From a checkpoint of a small segmentation model: patch size [2, 2].
Rows from block 6, named by matrix and row number. Rows with one number belong to one attention dimension. Each number is 500 + 25 x the weight over its row's rms, rounded and kept within 0 to 999. All counts start at 0. Numbers have three digits each. After the name is the row's rms in percent of the matrix's.
# q: attention query, key and value (stacked) (model.blocks.6.attn.qkv.weight, 768x256, the q third), inputs 0-255
# k: attention query, key and value (stacked) (model.blocks.6.attn.qkv.weight, 768x256, the k third), inputs 0-255
q.149 100:501545524514503518498484479499501515486517484467485485498486513545523503495467514425523494491503491530509485509501510503483445514567490538480502542508483493491476498493500504554497472522496534490524473508495519544501446479517529555523475513530519505509544539517487494508525497500511550517511486511500518485479496536532474511477483507500566458462469501524529510499519505485547535522492495448458509515501444469493507503495512486478475474468523422502464579486432495486492518553511472498498460494518518514478526494508524483485483506472529496488474497533511515486502485499508493483516501491502524484516467502490446531508479487512490509496462514484522480500469513502516515496519513469501443473484539502486493471504513486502490547451519505505520501527538510491547485565469490
k.149 106:505480495499474520483514529491474498481507523464467495524532491483495516460504484515501457493475465481498445521524497509507458501494516489537482484521520508511507492480543508529506478492539520521546504494511467503511514514460508502473499481446511537523500491524560481517506490507474517491522500536508474479512464498484527474486459484529469521508469465513497503462507489545516472467438493470485526494497505549485484499504532488488495507516482528464503517561535505474497439473498537542492495528504514462488485538555528444488508505446484494489495569506538508500534495479481511491505491467501479498558473510524495487496493528494502511466517494461459509477510493516467505498482472452521553464484536469482495489510548475515524509491565523540507500525508492470553478540497473
q.150 110:539533481495484496512494490522425500461507454516476528508500508505512534524492494457481473450528469492539509493514515518484517500490517524485491533526506516481531509475487468502503525501512482494550492505472517540520485491504526523500539515497517535481546468535472514519525490507533508483508455508526496509522483500493469461469504476529477468525482463517469504549485537473489523492493480501465503488469497524504526459516471519506516460485545484494526473473490545496497455496482513496475490449459538501514491513509534506507478505480467514478463506487475486499529514426466515503461504476469509506492482523495530502476472525501489496540507534496551474519487528478475521518490454473550556500478561491502554541475485516534504485509550490525545499513480514505540545502455497
k.150 112:476467494452470511502506489505471535482523488506505478536498498457505484497472473483476513517521462472491483496499554509488578509486534525466468528477497503503461505487513490486482541518513484507544521523540544528491494487500490561493519483512518566446509527488506527480463524509455504509527526510487517488470579520435508521526483473474439472526463469548479483534488490495484527522470507493518486487505469502498536540491504497484510522468519492494497517490509496480528484492511522515503452516488495543500512507490506529508491513525527521497500486499524493500484470568467518554512507459507484453476487485481502487477547501484505536512467485506517494486466498498500497478454490482497474476526508511521556430488492509499484495529457474519506523492519543518469521510494498
q.151 098:480523484487519491477520502554510488473477497457492530476511511490483504532465498445524447511536512505482492468532497465527483452461510476505526483511515500495531509491534508509493539518484432493505476460512510518537499516479498480457484566494494476516531517530491493490512470486519543523451523506519491507517510511514532501504515494493504496503460492531501497498499466470506481505491530473459480489532488487514516489496485512476477498526507496543509521493584525490490476534510531488523459440511484470566478509526505473474475507469515461522460497554536544475528476485438495499513456529529470484481501520513495525524469486485498522474505485487486463473542549470514516473471489495470537483538485539516504511523512499516470485472497517516494486520523499509554521515472468
k.151 094:490527462467508523478504486511513498460506503487555488498502495501514498474546496482492459504467456485515538551479481551514475459511475463502478548496501544495527490485517492482495515471484501488522524502489498458508522524506529504493509484491497525490474468509472512514476499517505489490475519492466492519525540487424465507492498520481487464528482514515523550538477516521508483521484453504493498495512507540494501513533521516498476486525487513488488471430517502493493486490520580494486507495508517515565466482503478501503503512496453496538502515465483475482557509494471505469453472489529469539516523480546516528507527541507463530476548442513455501494477481529515474457522486446516480488513496497511569460473503491491480523493526477507478485462533500511499457505524502
q.152 098:512530484521484489500478519508479479496527530487491515525499484444506513522530525519520473511457513536496560517460494505475489504526511508514519486461506459522564454493525501509506549506507507516502488522499488515491526509493457509538498479489480472524490498464467467537499507443501524449506460535480454483502481505552480494503500493503548494481505458516553505533515443498487513525516467518535469485463554493523520505528488499519509474487473506538496511476511526509492535503535482492534517497487479503461546473486477553474528467456512530555512522517458496466518503468511474451554476490513447495466507487485484537515546466495564494465493522484478462499492490450515454502480504498492519516483532502502507504487523506511490495496511482494522535520477517495519475497506513
k.152 108:528468499497558473501523524514509507487457457466499497537469521505499502543463550508506517486525525467485451480482515479540505565529484499509479492484543492511519505495507483526486528492515485533514517504467474510478522446499494513479494503544464497504503488465533489513485483505490494503521500505521501480529512516488516495506572505498532513514524520502495465512513506509517513544503454470526484495485571479498500553443470518529512503539511528463485504472538508483445511515510504515526504501490471478477483470501476499462499488511538510493476545532495496502478530497470461478487499505456467454474537498451496504518501535496523514488536504494455482564494497483547522511461503478511539478531468511493515518535480560494479526480466473539526522504443504510517483480505485
q.153 098:508491505539493552505509490484474460481523508498508528519502540493513559463506479435521461521491499449439469481512507505457493458514451501469513513540490534488499497533453514505513503516491454502516530509531489512490527426500504486508478474533508516535499500525544517493505528506449490451468458476501512515488554515492531483489510507502506537504526476531528496502557486503479525482503497479538507490517491540473503448522530518488512512459509506506498540516499525534453493525525508461541508516510503471473485492502488476507494498455449522515520462449494535492513491551492484495506506516520480514488514534525541460500466499498517467499474481505500489533467553478493456502553493527507482489510498487496500535507512506495496466482468479513479541478510528477483480471473485
k.153 101:467537498518487484490502523520541483551531451492476515476475503513515462472532540509471461538488493547481516568493442501524501483530521482539492550489490509520470482482541514513508504497494524527501488492485524504533463493480480520495475476498486513469488527460504541476533490461480511530500513466457472513494523503481483481508474507487486539473457511482501515483493504464496517485532500521505485494487539475510511470510530490524501517448501513524515500499519517543493511517535529468516495536510499499473488510445512462496516480446506472444520495501478487510484528486489485518517492481482527449461488524508554516456501507490530504518487484489518519522510508500497514510493534516450538519520466549543433516504488464506510505485552519478487552473501464550517480471555496
q.154 096:500501483501507513480554523517457522496500512517498531483525471517485505490465484499484496485497509463519558514493479469504475471497502541522542462503460493479514455500473471503477472505516521539471490458494498499503468524503500508478467480469496496549491511543456488524500531480516500470576506505469531508472488517555498524462508466513497511448478535528518509473525501501506510500473511462474482557476528492486472512491511526525512483536510506502492477495471536495474528473499491537503468528542497505478503461508509468505531496434472450470527514491490460478504549477495461531511466538513491492508495498520510524529510503469544494495521500498484505480502505525501460536500492510488513512546514513470507530541447468495468457511548486505539501494512538506504519567559480
k.154 097:492456525530521507532440485511491490523512511532496572492523481510482507496488506485497479509457477511489525466499533536495460491490516499490522486489511534501492521464427518520515502535485516433489497479515481486485464469507474489478504489474514521498495469540482481502477485469490506502460470476512553490497495528532498501521479500514504490485516493483497504491514508537510488533496536505516506530492521481486476536507500551512497548513508512533484505503532500540506532568486535544490520497543483478465513528520501503448491460539489513469497531452496529559493541522462476474443478515497482493478481506457478492520529523520462543474473490431461467483491509504496498467530509518528489488503480471497488500519482520536485549518485491475502484465482532464517524539457488
q.155 092:471511533465505501497538454505487502480464490501519505525493493513496479495471481519519523476498490464513529452471507459526474499520500540476529524468539563481511504485506480460449535477533511481504518480471495479503515472455529531514525531507463536499478500496495528503536469470528495510476499554481486529538477492464560524557512523497483530483494492515508486505506517483470510497477525449479502479498465504491506498472472475534516497546537489535482504485472454510553522505515480491484558471516542537513493480507495477465492542481507548534525536464521543468498467509490494532493549470514508489542523501493468532495553500511484504493544486510504502495511470452483438492493459472500486476513510530497486491484501507465500483478510500510514495532516471478483493536461480
k.155 101:467500466514524518468493538548510506499533456499418518479501485506530495524540528535492490518445487450483498503482499480491549470484494480516496512495539517459542471512493464513499507508466498496562456526481521532462487510508532503538530527493477531480516512449422495543511513502532511498554483483502558515485491467493529533493465492486516513467536508494467493489449503497487488509477456521482516500494494519497500480528519509474516519509483488529505492478537440517522502530505430453532474475506474494533517488527485471537498504493503492506546476494503538506503477450510504516498528493492535498530526485460514527500522521532479489506535475518480515523483501481499462498479488550475502495489510520513506520498475500508544509463496483520537523488502460519490486507506472
q.156 100:475548506491500506504472494530542531512514496566517474460524524484491465504432489491499508497519534517530517507518450548483509496504484480521519498461506533481506526500490478499537466539497521531484460484513469505485491513503483493533529500536494501497510495502499530480466507494515512456509492501476508469519461542514490526480495468480483518485451483510478479475485514533475487509519524498502502492480485533510459505523491441470529470518532509502518491563540460473480456510397500524493472481444490485430522514496519533466511537491471517504464550510496504487493532492508495515477455455463485511511454512496506505541502493485494511493505511483532507487502502472482545514487507499515474526508483512493497513518498533445537474488488496534534473516486529519498492538515543
k.156 112:503517496468516524483493492494505520528548522445487490503484458512457506478478520507513537504502432494542515470519512512501518513507507498505494481513527505512484495480453493496474468497482475497492499530503502479497469535504476502515538484486565486464488548503477465494513462496451503485517466514488524435514504520520539517489512564476492512516478530501434481503542516462456522520489526488518479527508497518462535466532496518467524511507519500502512503530468494496468480502523505480501505517489468500477512518567462502485507501538530490449498497502546468487500462541508486528484476498465492510535496486518459480466456518478523531526471566487479502518493536547510511536515475492538447500491491510527518487477476462529487503526505500521475521497556522475480530519499459
q.157 103:497530512505525528479473479500526478452494494515468485486489465489470507480469483492540514523473499503489539491509490496444487526511509436502493464523494503538485514486481484507491505511488512471488478474432543507507511508512492541502488481514479516516516490512536469517486486461500549487514500500467479501485565523500507481516535498524484497473521491516486520483517483538412483500482517511503518535478510470495495509463476492473546480475484519555491493545466481486511507527485533517521508512531490523469476527518505508499506501507502473510490505524497492582534479491496490467423483449474512506509473521515497467506485479501474518490508540490551511543504486486530457499450503562503489509500510549494488494519533504509477525502493530480522538535465426483527493549482502
k.157 103:507509486534481533463478519499569476469495526507452476492528502432501516521515505502485469505515475505495452448493499486470525480448498473521432499493531478488469530513541533513482460512513521514503516503520510462479493470534498493521485517495536487486504517515543504503518523500469515486478497484524535523510479502524520483509517532529498481533508540489466495461515472522475497481499500501449490482495493522527525461451504464494546455462489491467517579482491465532527541498462471484511500500529499515501501462536514507520514553511464506487498536474510495484493491535518474514496477467500516469599548503502559519541479507495467495486476531482507484492502501517459509485489494487505500523530508515496476475501543511474494498496475469474463512497480516514508485498518497
q.158 098:459489544512523496505482492493470456499509512500455505510465514509531501502555515493468536522484489483463531496449470475497534509508511514504483558533464460532485491494478515480493512498494458545515483519482524511493478505455490558492489504519528502516514500529511503491507520514504540486488514499487487502501514492504503558482471491522487464493538490530525564436543498505488538529457507473475464543488479527510499476509505473484532518526496500484483463521515491502489529491485522508517458481491526518490490478455443495509480481427456513516482513511473517517495517508517525488504489510511518558503453462510433488463497475510473480493498505470549505474533562510472496558482478509460526491503520514527513517499500510487478466501525480528515461504553502500492477534522483
k.158 093:488472531512485490492501489488483523473461487487490490526479514440519521522527485459486515489480473521525516502492464523512486483478511538495522475543473499553524503487461527536457499517505494547501470450514502494511523529527454493503474525489503553466506537499463488455494467525495507551480482443458503514496514480453511517469503480492472490536536516466536480486479508536484552465501470487482524490507510507491509516479484505493539530488510563501471487502478507509476507437460509509514473519514515472507473460492497508491501515522506489450517442495491535500468488520492510454491487557548491556520553492492513523510492489464497528511527478486470505551498524492512488495494478481486487485486504482515517498533515475529475493489522507503480474508557503486474451504563474
q.159 099:515516505483508479510480528541494506504530515524490468475481545496527507487505527481437515534494508493513505528455469497526506536476486464514509466499514538536484520510516504501523475476513520486532527498526476534465519483491542476504506548488489482468488485486482528525490496557490491469538522512522461548479416490475539509466531451458518525467503511500519523499504488497536459478514474503526495492501483485495475541508529452506475495513508484491525527532511537512514472507491531480525527452533515477520516524499477475516478529458477518512523515504447464494480512471514533451496511518473518513495479468494481499523525472533489501498484532526478496491498471471480508497471487495539452460498469493537563485474464516512485511475523421477471492510528527482539518514477513
k.159 102:485484484497473519497543509476532599469496516492501545531506436534485511524472514529495508511498515498498525477487538496493471498485524474508495496571494523517520510473495472541461497494468500476508536516497514556471502551522519496537491494483495486541490545484500492525470537481497537520465458521511455479534515518504498525499515487466492505506479502497533510486516515507476483486466474493486489510487444514498486557488517512485495485551530538501495503480505464530509460483458500550520483483530526490505450471468521501498498473543519484483440518520492502487454478489486523490453498474501457519509545508480443464488520519492482458518505514503467510494524477449543464497484510513503512515505532531494478475498433493515491494492540483517496519479496503513501484515521499
q.160 100:440469501492485500488530550516478495504512465498525552513448476495517482517511511506450517461481492527497455504509511504505511535490478515480539538523490492546560555476535500486493503516542481478494507499484552505483511489510526516487452487494516517540517488508481543469491480524458502497504526537543474509512504449480548502508538516480536483519499466473532541447496448508542490424495511521521477503490528511520524501437479508485516511467467477496495479474488525485511500463491442503486556497548502482497527536482503483507540500486504530500522490468486477527491484501503523490501487469501481542505549500509488478497471491476511447491500470518475499514470519491458501531527513509477512502539507510489513477501500462501471519508495479480481490490474459487529445513502486
k.160 107:487528517471483494479495502551479455489509502483490483462509511512533548525481525502481505516493526481545499497550488487497570492481545518504534477531502510497512436544469529518446508501495507514497517454491475458510521531486495538472505519491491510516510485472496500520557511483510499533528477480493477516446488530507522531475553449474511488478503487480546482500511520517514494523522546498495489498517538472525495535525517524501457490454498525497514466509529496475517505486489503533509474484527533482500525460468488472494511455485530491519507480521544518499518456540537544510493502511451488500527471443483535489488497516499507485493493505493545538466558429473482499506502502495445519462491511487490502445499481469499489512510513524469486510497483502517502496442502511
q.161 096:485506545456522549547512514486508492519503522510535485473511512507500497523502449518530517473458456487546533499500498519501530464478462533492470484488503477471516501480472499489503502525499489529543492449478481507517472489522475542473519535477529520517478494523490492481515514489523464497509514518514488514528493492446483483482495470490504502529448521523501476470487531570521464476486493462445426521563524450466489481526510495535486474539494546505446516505475543501448497509515528478538455541510484485510504475528466486473480522549543524500493531530522459505499505519510531481486489472512486522500495517501490470517507459448452536473462449501489477513515478495502504512509505504497506498536483515476470484510527481513510488516504506476485479492509464485502512489506502
k.161 096:476493486543505479497527501525469492514488480571506459503457484473495490495569520544493534466517451518499453463469502554449517516473549529530486530519515530517511482514537507507527531471462430512487512477496497542480530475512477482509473492517489483491531505521522488509532530508464452516513459515537506512454494504495476497529487488492475496480503472458487500527531516496528474443517477539485515522489506528477503492511486461494477498479530502517531524500496518490507537531501523498462517523497473475512452495481525536485480526469474478506493492494498487491459530507513482505505496478524517457543443515514534520476555476512506474511495493492507521544520507521492478468533498494502527509476502490447493474551504483501550490530522492494508471500498458493510512478538529
q.162 100:487510571479492476477546528497502514554504544494486497515495490519490433508499488502499541526466501494502530487514477509468515468492539498449468533458516453487438489499478461501516496509509492494535487508483470461556492519486485531466467513502496484510503516522475492509520500520517480492526495504507511539496526548469516529532529472471509510471462474529506482528554499487474482553509476498538492499496516486467540498479531514501477487491474480497481485511531483504498484451520498514526498489497527542545526497533480501507480483520506482497487537516532484510510518517544525493550453454458493475506472533498498516514500565515501491479480503541489483508510512503490492507484504448496552506531551506521497472529484498451464540537439515478477490499472524485494502471495461
k.162 097:541485476523549523442499520533508506513479457470499464465519525475472488466483501482456503519486511517476457491488471477502524518500470491492513533512530524517490508515480498537526515543504494461483480498502505519475537477502495502499475476530512507502479525529514450469510489484503481503538499555505513511514525504536495525452485509513504459542521473502477515494526474507499473504417481492553455475508500461573505488488521514500454509517508533485473498501506478517494496500481519526471519475498474518513476518510464443521496533446474480479520493499512514515495500479493481529467480489524520530519541546535512561496462460484499523504518476524473516472539497484452479481504504466478486511483490448507490522516498531548500470501522499502494510532436508457530541481514503
q.163 104:508567487494488498509506502469476464485484504469505496475508486566525518555530476485486492481487484541510517477512500488540496494526559476498499529486515539472497513559496504517483413514512534507541496498496495542456526516481470475491518532483486524461506531459504471490505468473520502491542534497504496504507516516479450500526494477513524516520511484497503502539477477485487454491470464512458479499551459498460521528510487505520447539505511511530557473480479509518521516521499489503536492506495487492494507521487521512488486491526484503471495520503479462496529506448521500495490509545545501449527496476484452494479514515496480521519538481463518529523494500466492467483480517489464479545479469486478514519483514464490465505507555515505525478493498440505521497543498448
k.163 100:502499507495506465495492486508490481536515466496452481509458518556491486523540491486475479514506578543500501522460558529492471522545478484549509505494519541504504489514532501540482494525526491531538507501483503543474498504495480497503473454528500466531548470482526491532526525467534488494505509486504481486465518467476500524497518499534491511486492482483506465471510466487493471553485487482514544490512504474521462484476450448470497547500509490507527519481499528497505491512528477525485489485488483504544485479445500507518497517475529519475502479488507505466493534468493500495508469478470517478499475502536530506532516497487511468475485515478597475543485513537514495493511508533522528511437505505492542529487517491474516448480496479447482491534499555509500527516511519
q.164 099:446498499506564483511515519466518492507476493461474479492520471478483501522491537493500481566507461510500536471469530473544500485492480482469495551533486529471478517506488521517517520528459492539468465457493533486474507502454476473483466470479482507506551462480498504513514477493543520470517522525534515542537511504474495507512481494478531513525512467489545496505496491509509515532540498456483522503540527518530523532472474507496521501524471510488478575459540506527515498520452491514504501505527481515516495439528478511524481511492476511489526466496503489475514535492463458476511489520495509526454468473515502514504454486486490516502520531494541498436523554547502509501509493531472515507471490481477526463488496466473514512454486473497497536528476488519497520526494479
k.164 099:517510474491507511507483519517486474472536560444487481470489503509513548495565479513539470526482466498507511530476499510522503524527491513494488428491495542508502470538500515486541486533506513507454525461490507492481507512518505508472495508495503541488509492470569533542463504557495521482492527505480498515490508494520488459501479502522482498528480464495489473533471532504509510469507463521527507450474476528507497506457496480503470504496475514499478543495537534463486509461465562465493511493496522454492545476532481512477497511499500523495557539528502501501461495485487489508530478491527484540475468508469517440508490424518481493498492516512513537472486529504499522482504499506530480504461487497470499500501498535495519506452487481505439507514531504440472488491525498
q.165 099:512490508504494529492535539534522534500467491498526473487488481472490514516529480518527505508469501475513534483525501468482503510513547530476510525469494498482528508521515526533465540497494491519454496468526479494503515550491467514495482516475506512478481478477520540434503492527491448510529501500507482459543502489460512484520531501495524496507521523483485510482519556507500454511480522512473494489510438533462509507462464530503541512543525501473526456500525499524514463502533467477466505528516477518498508509528529476451546446520487474467525547486522455505504491529492518505514458480520517522485513517548475511529520458500483500491498464540473502527468478511442482496462490496494502521481523504501511520482458466498568522485510488506503479481489559529554522467494514
k.165 093:521501492519498486482486499486509503458473476503483494457461475485516563485544515497507521478490525522486528452507487545513520443465496506528550481518514491500499509494545508531471510479504476521450556503559532486508466494540522486488468482494498477494508462502486497513542507511500482510491502478523489476520521492524472501463493536526499464490559493455467506499529461562502490448513482493512522549504504525540506506477507491519511477526493505518505509548511536453449491488504512506492520481493476476512503496521450481540473446485467498523501520469475471509495544461493532483471492488535462492512524471510521486563500497500513533447499485500539476523496502506511532488528526469488490557528527491476477491519506480488542465519507536507468530473532506472503524490494523
q.166 112:494504505500521520503469488474526484441529483433506509466514518507503520518476503501494497562479510481504516495497514514515496499498493523529506551492471543473554497487510476492559463494484579468525488486528482513510467428508505516532502456495476526553513495497482529500521517503454471493472501503500515498482540486519498513480487475521484511514488521431525526489514498461471461489519467470499496497457503509496551535474479491500500503528508507546540488476448502479542527478478495527524502466509487544469517496475516513510518435547542490516524507513481498499518488496474525493495476510469442505489479479525494536498471465495513496543462498502507521480528488514520499513480500465451509501474485515509438503504489491533520527493514493522508519495504515457516499559528527
k.166 106:452516452485500487517452477496452440497534525512486527489500521493509504465498524540513490515484482501501499512495480516469503577501500506525520530481491522516453502529501533474522466494519488471501518479494468471512493448460525519517548509512461486477493519496468530540553490503511510535520505480488477462508528476499512508489510529527500500517492562505484505543518520472467479503497471523506504463514489545479534491512493474503514543525500538507563476485461491471500471508542496498485573527457471503512483500480499460494490516494513508498531495471464471531494534521512499498497471503496520519490522507462474487461573505510517515449563470498531466506460521533515544532495531475509509533477484469503504496470465482511455519502502484482479506504479480533491495496495514
q.167 096:498511494514468561452471471515483522576508552532535513479450520512496517489557502493469491469517482500508509504526436476510508491530515503494495476510517473515485510510555496528520502499507514503486504508524501516522514489479454472491504491466474466477563524481520511545506483509508514515519512500505492487477444489498484488547512471480452489421515490484512486500555489524512518500501478501506498502440509482519522516454478466519512475498534497500538479484469491516476498489490511487488493520522509481513517505497490461522477559502515474510457523526499570505506496555507502457470478493477512512449487512487497474517514485493502481480511436522525487524469492520475463467498518492485494529454467485507506464449535526512527540511540491530495473512539506492490508490479513
k.167 098:512501481526519519439482544530488495490488501492489505503484493513485499477467532537511485475531541499502533466505476491529502503505503489517571480512442516457513488497472484474498543487517497500467490489474501487527476486526527518494499492506471517504507540527494471518485465505511488554526501495509484498510512492513476510467521498508514492510530513575454513507466527511455496498518479495532481485490477552526514475535490526484513485512521538527468500518478504483499496543495552492526484453485492478504483505473526484516482529483545466502515499516515492486526534542500502507483454518522474460479489489482533447517529532545507481472537510503514479520546535502485486514444533466463490534503484499499477487527468529435502544466483537525474478489488466500572545490542473
q.168 093:487511521468486451527543503500475515514508436510489520481561499487466440498519517468487522527480516470512498515510502478472518518479502478499539501502479506515512483531518511572498510499470559480499489542523468445525490465483505511527518461490515500498484492498536482495503464529484503523478480449511509544513490464520450472550461505490508463515538444516449451526527454494515500507497509491499537443500486512512499474509521496483510537501498482490502482527509486499480538539512523498516465529518519541478543516416481529504500494489520480493504503488498459493499507561468495529445519535487498524501468499497478517484535518510527514459509509483469491492513513476489511515525468493489517475504526499477491466487549473496517496535510472487501532477526477494471492532511514
k.168 096:482491542506484518499493477456470516498463547504481483474454551530486540512460495470533489504460471483471532501489542476510485537492503487531471517484546484479493507499561507513510485501539500509546490506515505449498506486496511524500484494488470526517503542504524530491486492557493502516527468459460493473497490522519508481458514536467525527528525473504490477529492498521528530539486513489527483503511506514559510448516464460491546439498468468548531489450527468527483524497491456531493482508505523475499504527465468559485503507528461499547481505488511479477494532502529484517484516469502548499526506477490494508520490502526496496490494530482467496475477488506519505465484509548497503546518484485522516525528467460551483466498492485549487536483484481508481518525501480
q.169 098:532472469560508465484549527475540503503506492516528488480495475523508507475495500453477477498483478504504465489486505499452526466523511495458492488531529484498506540523520476502514535523498519458506503539508492447495491552479487515539494494448472518526504531529480504519461515474496488498491455494466470498489484499505522531523499463467516520504536501520490494509521493486529475465540521494465478525472510507551509524475490533499516510476515465514461477487506524503501494482477466540525492489545494519515503536489518520531495498487470481477488499510544465489533524521473492506504506460513466464563474506444503454519501469493534516543518474512492505452496564526564506482466515478530555513497498508523502497499489534480485522535486480439559519511496502481533475493502492
k.169 102:533485487502473469521502471525512520488509508509462530536498448478497475502514516497473497498519506464478505508466476544512488490495466515509492500498518504543527496470531535519470504521524543483498477556483516502477493516450532522536498484436499498467512510519491464493462498533535521497490485497546464481504512509510531509513505475522520474455524520483521506515532547493506521515497507505489531456483494480495497506451514544515488504490527511494483518541503525521508513514468472510492490478509515498499494513485522510497502530459459453497478485484523499510504477494529515518475523529456484529530486516484525461511544474457518510509501444525513459468482505514513458518466430496478499447428482477487549554509496500523522466479553521490484523435516554504489523532527528
q.170 098:534484494549484500525475473511437452478528497532506504507504482449479517499509474524447491490505487502536470493479481517514527525515490485551487517496511492495463481523478483532474463459476485482555512481496505537533480506486496492500500491466505468489455513461481510523522447530480503556537496527527466512515509460494543496526534500487494462452493505490486428515529514468541481492485503532495424505512514510478482535502481479493489497472509489489483500495489503485497539552528499487461485496492513524505547495486513509531484467510484488506548524500468487506507477499468546493505533500509529516518508464536499499525516492467482506503514488512517512468529525545495500457513494540557548531510467451497506465534494483470486498542514475524483501487552532485530489488479524
k.170 092:482480464508521467475535506504511491512510472574495545481518525501499531514492464479502534505528496501519548496511510501559547431497443494507496484510529497523534491550503486462537482537488427510510481536502509489499496475475532490466529512487490488449507498560479512488490552491554543458508489488517455518471460518490467464468494515538531508486498495509472527503501502457479486462474488550505487512501553481480506461537487477516517535492508504484521462486497505488495494524471524551515473509526528521538518517492510518503494519508503516500474486504457484497459465517510493525556466537477463520493468483517528496488515514479525479495490489527499504463483491512536476492525502478494515475482448501503550481503496512498488511510464503527533505486516506531513461486526511
q.171 098:497500527500523501559505477492520492494485534485506483502505523505477489436484520519518513512483489510446492481501470450515472519481491484540471515509516505535508489471483493507461500488495487459488526507493506498477530449482491461471457527497483530502495546504456547546530514559510530521525497464536426493530507479504527521521531496468519506522489496530489512508545521521519504521493460485508507513459562506483556500494508491533533476464553502514483488484481507463487507537494494543491477531511493508527508555471469546480508547550504526506468473499495504485497536480483484471485519503466475480517498488487512467507484443516504494479477507512494490445487499487543559504487499472471496493486520473502487485480479523497514505541465522537501493516532488553493515455467485
k.171 097:501528498491498548498437478506502474474452489505496488491515520488506530519506482471489542467479501464547492457507454463545492520472528485540489515527509497533504506472526491517483466487502518477499478524541488514509464511497494541484494471524472489476510468542454529498501499519510463500528476476518475483487515504500469514498474482481510476489530503482494477495450506508510529484510503502481535432484476502493460502508529506508539456525480508499460483510486470536484505498508494472502502471509477499475526522547506488465496535518510523521474507535512488482464498513554500510509478523458494454520509488483492445532459505528525469523510505525497491430538537489495538522456496528506510505536459529519508477509534513485457516471494539486526483551506524529537511474526583
q.172 104:470502509488514529504523463491481514511497487533514538546521539520541524526519498512555492497536550532488513517467479499507513528486477528475462486517521496469509483484504494522508494481493453499502472529507503509498422520496549553496505501507539480520504447496465527468512482450486455469514479548478477506499514514476513510517494478483462435469523532504461474525482484506491526496531474492502521489498473574534497490524548484512487450498488503473528506530491469505495498505488482490509465475501529536501500483474494468504525517472540503525482491500498472448516553529525533489512505466482529512447489540510477525473508501508493514475513488514499462447531485493490506496529492509517501477481499495488541501488531465495505524504526467488474501471430514495448513480539470
k.172 099:505493489497490449465551506564501559495537448499545527520505492509502455470533467508482494518493517577478492519494471521527505489536501463511537480498514470454482511541504494546520511480501455510495546490544504524495478504521531492471476501501502509511494455493497511509480503502522508501534484511478518498512519483525454499474520497506511490472498496534505526479514512511468494522511489476488519498490471501487531487467508494494533542475474462547515526475507503507496490446481479509533454472500448465474502576537508514516514489535501532492490486515527442478523475502486453478492488470484462486507530546484493471464517483514495450506533508506514496512512477465491507498508451546537503498530500492520519513500508482536476484441521537491459459475477531509475497503485486
q.173 097:515522479536496504540492507526551525474537495459506523509475509458484467500479542472505518538522509485513516511553470510467476519563503500528472491497503490528511544476534511528490523499522516516511505511462473493475484520460494517499547550463487506502513496509462491457480498520484479488489532490502484485511501483510522534503430537486474518495518491518570503481465489510495527513521484458510537501510500525452450497483537510554504447539484440495471480528479460516521485508512552508528522492476492507490557534491518509490490489506529480490535483468503505502502485520567513465478477462482563492479430502499480502489494450479476490518520474498480470510510475502533511491466500493518489506466499481497524487512495507479490487543499496509523503487494495457502492453473490
k.173 098:573499448523507471489485477491530515500540505470498486519467506550499470502535503493494505503516516509509489505478459479486511477553494536493516529505489566500473477533518506449532459478504508496494562517515454495504535507502517497505473491522503511482499490502480482454484528513458523503505469523522463493495499494478523426492521527521442485515488501503504527486539484494524510487499487487544495517485460451523460497477481530477496542522480485483494490504482518504495516503477499520517538489474498501511500473504514533471541524520525471520488497495533476465461469544532491496550461510489471504558493497503488534522475517514495514473540468484472462519508492498461505478525546535508512506502492487469445468519511528506476432511565503497469496501538474534518492524502519
q.174 099:484431525507478475525513476459484501495522466463517532507553506462473498459534501539495502505519460490530465550530547473527504526495490523471498525483511504499499531458479540513519479557490500490489516496482528451487534460493501523506534470499502497500477476495475507510481488504474504455500506482503487509480483484442499505507471506473524536469528499469500549504476548497523480493468486476495487455524521463551500457506555511504459503486501501521506480510468510538499480518477470577509521472499511534495520504535501515505465467496508522494474496523495504492502492481524501492527496498538480504438505493461484478513472496477494578491497491498507452536488503515542495485508476490499478473498446515488461502464500464542495514504501480538479488541492485491504512561472502
k.174 095:507543484506480533523542502513490479480519502507484477466505501510544500528462500441499460490463516515485508493454498488517488528515522474475537508508489513510508475518488485493481513521467481495468502492477517492532545475492478497452524520508465469499503461499518499481455504521520506549517533463514482531493463512500503460502529502501477519454434539476522484522515503465531519524497489521467526478506568492470476518518500500478526471527529540466512451509454498543519495468510467454451500497506470474478457501514485539516485514512474555509535504507489521451488517511530464492483488498501523522475514503481526483456481463554492488492491492491465473533515488505507507487509530472558526558489515498497503490495498480526470482506548488530531516527473487515521530500459556
q.175 100:508563544487491529533510486511487494494468513465464475510485441497484491528488486496499489471494484496489479541538490474490529484534517460432541544513471519440499572504471461439510507555507503508496499501523536509499524487477507509535480531497442508524533530511506559503485538479470497496504483469516507493542486493467485488492544540529512497536511504527458486486492508532521459533501504493517497516529540493489530484525483518530498508500512515527452487506480499496461523504487499494501495459475520451486503504493521471511518502516504537519464448538439504514524480518528489511475469496523468452478502515492480460498493479516507487555466511499501500502505492507514473495488493484508524496558537500514483465504494463484491519474476538467522464537495472522484479497510517
k.175 100:538488486529556492470514509481481466477537468467476487459531510495522514477530495521498535497481513468487468546499466518494523488480523509515481474536497475467478486484498530471490493545501475533519493495498484486478490514486522536509440533489555485567517440519494455486473486477495488488494478519531461481497510535501518485501503510522499517481516468514514501476468532467530486530510477483503473509519540526523492498482514513458466479490553486481520500502490527497489512517440481516531522470493504503507531524514519561564482479489540509478476528500495536513512514563493497507501491482521491509481446443476542483479462452477507497543511538494545446496484515500528526539509510515508459502506517529489482452499506508536492471523525505519497496442488503512503508480490489